config.yaml
gain_aug_db: 6
win_length: 400
num_classes: [8, 3, 3, 2]
max_steps: 8700
Rows from block 7 of a small sound classifier, named by matrix and row number. Each number is 128 + 24 x the weight over its row's rms, rounded and kept within 0 to 255. All counts start at 0. Numbers have three digits each. After the name is the row's rms in percent of the matrix's.
Before each channel's rows are labels from the 100 clips, of 14848, where the channel reaches its highest value: "strongest on" is what is common among them; "loudest band" is the band of the loudest frequency at the time of the peak. Only what is clearly more common there than usual is listed. The data: simulated sounds of rotating machines with and without faults.
# c30: last pointwise conv (model.blocks.7.c3.0.weight, 320x320x1), inputs 280-319

strongest on: conveyor; speed: slow
loudest band: 1000 to 2000 Hz
c30.258 099:121142132105090117125112112131133125117147107117162128146108103120108111111152133133148131184131128107122144147107112116

strongest on: gearbox; speed: slow
loudest band: 250 to 500 Hz
c30.51 103:104132151128133108095148111126143133102100113100113102105122152099125124133156164088147113135111135129104134059148128087

strongest on: state: faulty; conveyor; rattle
loudest band: 500 to 1000 Hz
c30.4 104:120115144138141151140105105127175086124093140111146138145092140096141111138134121108112122130070152131152129099119141111

strongest on: gearbox; compressor
loudest band: 250 to 500 Hz
c30.104 099:086134166153133099135162119086171149089178114095101097105095112093167090132141111110115066133119144120098140122110118090

strongest on: gearbox; speed: slow
loudest band: 250 to 500 Hz
c30.223 096:120158130117129137153159101149120126121144105114129132125114123101169111162147162116150112152112136143119122115162138099

strongest on: state: faulty; rattle; grinding
loudest band: 1000 to 2000 Hz; 500 to 1000 Hz
c30.143 092:137133171113109135120141144126084129165130129138139138140128107158121148118127114163159112152153128152134140171134145139

strongest on: speed: fast; gearbox
loudest band: 1000 to 2000 Hz
c30.164 099:117130166108126095152187140157116149116150130120116110127123128138109139119106096141105132130141142156114174129110084129

strongest on: fan; speed: fast
loudest band: 250 to 500 Hz
c30.277 101:166126138159144121142169133143160148151137165174151142149138129151150161109152154137110153149168173141147129150171117163

strongest on: fan; gearbox
loudest band: 250 to 500 Hz
c30.255 103:117101098121110108137090119088122141135130128126120110129113135141126127091099050128126087075134132115125127111123101126

strongest on: state: faulty; rattle; grinding
loudest band: 1000 to 2000 Hz; 500 to 1000 Hz
c30.115 099:104133129123115110157101116053125115123113108100093096086123123118127117131102111145139113079128124097097132129102137094

strongest on: speed: medium; gearbox
loudest band: 500 to 1000 Hz
c30.23 093:111143100139133107111096110128138147108137096099113128111132139129115127145152109111155125163130136097102147113134100091

strongest on: state: faulty; rattle; fan
loudest band: 500 to 1000 Hz; 1000 to 2000 Hz
c30.198 096:139129132148147110101129148131152117125139134127129116114153109135112174119154140115096148142145130143107108137139111132

strongest on: conveyor; speed: fast
loudest band: 1000 to 2000 Hz
c30.108 096:161150146147136139115158149135143115157152130157156142148169123140134169156126149105135144164147144159133122129155131164

strongest on: speed: fast; turbine
loudest band: 2000 to 4000 Hz; 250 to 500 Hz
c30.298 103:122094129176156133105140142101160158146155155131123120137146157128115129101151110108124102132144159133138155126095132148

strongest on: state: faulty; grinding; rattle
loudest band: 1000 to 2000 Hz
c30.232 102:119119145121135093150139175125128149142161157123114112120132154159157134142140088165125142125162157144098167127100164121

strongest on: state: faulty; grinding; rattle
loudest band: 1000 to 2000 Hz; 500 to 1000 Hz
c30.278 102:095103166124099080079168136128138168130130130112098086114119130140105129112089093146112131112160135126094164128078122110

strongest on: speed: fast; turbine
loudest band: 250 to 500 Hz; 2000 to 4000 Hz
c30.78 101:137128091115090140119106141101151144136140186128132133138116135116107117123134132158136110124116119118141140122135176141

strongest on: speed: slow; conveyor
loudest band: 1000 to 2000 Hz
c30.238 096:136154148134131117151132164094138148100175146133121141131157137107127126174130103126133147145139165104117168163121156124

strongest on: gearbox; speed: slow
loudest band: 250 to 500 Hz
c30.299 095:126142148125118143153133128106129151135142096128130142134118141127146120130107106160156075113132139146139138150159125120

strongest on: speed: medium; compressor
loudest band: 1000 to 2000 Hz
c30.161 100:141143113128117131132106146158142157112183104137134144132151147108110138116112146157104101153119133118130155171116109139

strongest on: speed: slow; conveyor
loudest band: 1000 to 2000 Hz
c30.75 099:149119144162139090148144164110143151128177141145104132107177179140125164155115120140132163134166195119091159130141133144

strongest on: speed: fast; gearbox
loudest band: 1000 to 2000 Hz
c30.178 095:137173123102162145137163111167119134147137120139141133143150113129147137162121180117137138151108135172138120143185151136

strongest on: speed: slow; gearbox
loudest band: 250 to 500 Hz
c30.139 097:126142177146147112146132160094139148125132130134104128115113162140140136134078100133133098102144143125117140125127096133

strongest on: conveyor; speed: fast
loudest band: 1000 to 2000 Hz
c30.68 102:152134159115121152116179098122120126109119150133140168131138107082104158157160166122089152141044137099154116116182176138

strongest on: conveyor; speed: slow
loudest band: 250 to 500 Hz
c30.33 101:148122154135154136128131133143119121114131139147133149128133139110123141136141149133160141141143142138131136128128140142

strongest on: speed: slow; gearbox
loudest band: 250 to 500 Hz
c30.219 100:107100155113124117153169128145136171094160107102105112111103125096180113134121111130152109136105139116107168154077125106

strongest on: speed: fast; gearbox
loudest band: 1000 to 2000 Hz
c30.158 112:060120104108103078135110113106147159079138110058095061076110115094147091110116125135140148122117108081075144114101096069

strongest on: conveyor; speed: fast
loudest band: 250 to 500 Hz
c30.92 097:146140184120075113141161128111125142137142124144166155180119096138129135102140139105148128166122151104143155148148097135

strongest on: speed: slow; conveyor
loudest band: 1000 to 2000 Hz
c30.28 100:146116134161129093160135181094133136131188156149111127109181170147154158165129105140146156140163193113099155130133142142

strongest on: state: faulty; rattle; conveyor
loudest band: 500 to 1000 Hz; 1000 to 2000 Hz
c30.81 099:105139137126121111099125121090157152118117106105075106068093136133096112133101080107131139100127118104086153089104132114

strongest on: conveyor
loudest band: 1000 to 2000 Hz
c30.48 097:134161179110052121152155151101123153126128123133145156149130112127135140118128111105115093144118152096128171126136112132

strongest on: conveyor; speed: fast
loudest band: 1000 to 2000 Hz
c30.300 097:130162160132088131155151148121096141108136127139157151163138105115146158113149140123116118168155127095150133166175122146

strongest on: conveyor; speed: slow
loudest band: 250 to 500 Hz
c30.239 102:124113158121156128139136111152115133115104112122128137123133104102136122100139149149181146149143126113128133135116123127

strongest on: conveyor; thin (high-pass)
loudest band: 1000 to 2000 Hz
c30.249 100:114113155120091106118132147104143162135143151126138121140112140146146130115139109121143108131150176121124175125105107123

strongest on: gearbox; speed: slow
loudest band: 250 to 500 Hz
c30.169 098:113094133118128122125120106167155134082166108110135131132102142097079120083160140141181121169112132115126140138133125112

strongest on: conveyor; thin (high-pass)
loudest band: 1000 to 2000 Hz
c30.60 097:156157154172136131116148104107129138117153125127124171125167137108128139153131121102136138117116183097144141126154142124

strongest on: gearbox
loudest band: 250 to 500 Hz
c30.85 099:131124114153150079109128137138120119114135119135080120076123172142091136135110124124130130112152160127085135103138083120

strongest on: fan; state: normal
loudest band: 1000 to 2000 Hz
c30.193 096:167125126167187131119132126149171130159124165157135153138139139157135163129135140127115145115155151154146122130165143155

strongest on: speed: slow; conveyor
loudest band: 250 to 500 Hz
c30.262 102:137122144156172111130127117115105093090098122137119121117157136075120141135144134130162154119117091101111094121120118139

strongest on: gearbox; speed: slow
loudest band: 250 to 500 Hz
c30.264 099:130147109131141150121144132142150110145173140133145140144144140138120130149132142137127119155115132161137111128157139123

strongest on: fan
loudest band: 1000 to 2000 Hz
c30.248 097:168129128156153147119137137160179142168136155169160160155125135159136165136142155127120145141146157168160119125172153161

strongest on: speed: fast; turbine
loudest band: 2000 to 4000 Hz
c30.35 109:077075066093093101141087141085091138089100129079101093106133159104118111101133097144142105127142125097088145132110115102

strongest on: conveyor; thin (high-pass)
loudest band: 1000 to 2000 Hz
c30.42 099:158174154149115128126112165139113111154144123168150142151154148157134188153108143137150130139170155164126136142148110160

strongest on: conveyor; thin (high-pass)
loudest band: 1000 to 2000 Hz
c30.183 098:129130142149134142130096142126131119118132180136128136129128114128143133097150112145102116117132106125143130144126169158

strongest on: fan
loudest band: 250 to 500 Hz
c30.130 101:181144134152178122122165153178156140197118140198142133143141134176142173138115160130122163142160143210131143119150116171

strongest on: state: faulty; rattle; grinding
loudest band: 500 to 1000 Hz; 1000 to 2000 Hz
c30.253 103:146175149107096155122168139138115123167141121145154149153131118148130142155145144132091088144122119152161118153172164144

strongest on: speed: fast; turbine
loudest band: 2000 to 4000 Hz
c30.268 096:111095138102093121154150158131132167103148151118118104127127154107150120091133127129115084138122133119108173125105143143

strongest on: speed: medium; gearbox
loudest band: 1000 to 2000 Hz
c30.118 105:101138134105119106137132128157144162099163115095112101112106091101114137151114162167142174150125142126098162137122109100

strongest on: speed: slow; gearbox
loudest band: 250 to 500 Hz
c30.260 098:125115167152126115151163138112149169106144110129109129116122169117156140134121123107143113144138172109114179127126107131

strongest on: speed: slow; conveyor
loudest band: 1000 to 2000 Hz
c30.89 100:137128151152125101147160150081135159111173143136099130106165155140192149151114110132134136111155160106101164151117145126

strongest on: speed: fast; conveyor
loudest band: 1000 to 2000 Hz
c30.15 098:149132134165186171117147120146192110138117174144148164140123118130118137148172125131094136131123122160165114101161171150

strongest on: speed: fast; turbine
loudest band: 2000 to 4000 Hz
c30.309 102:158122133155130094118153161158141164152176140163125128124139203158104164116111159144137138137159159160112170138149116156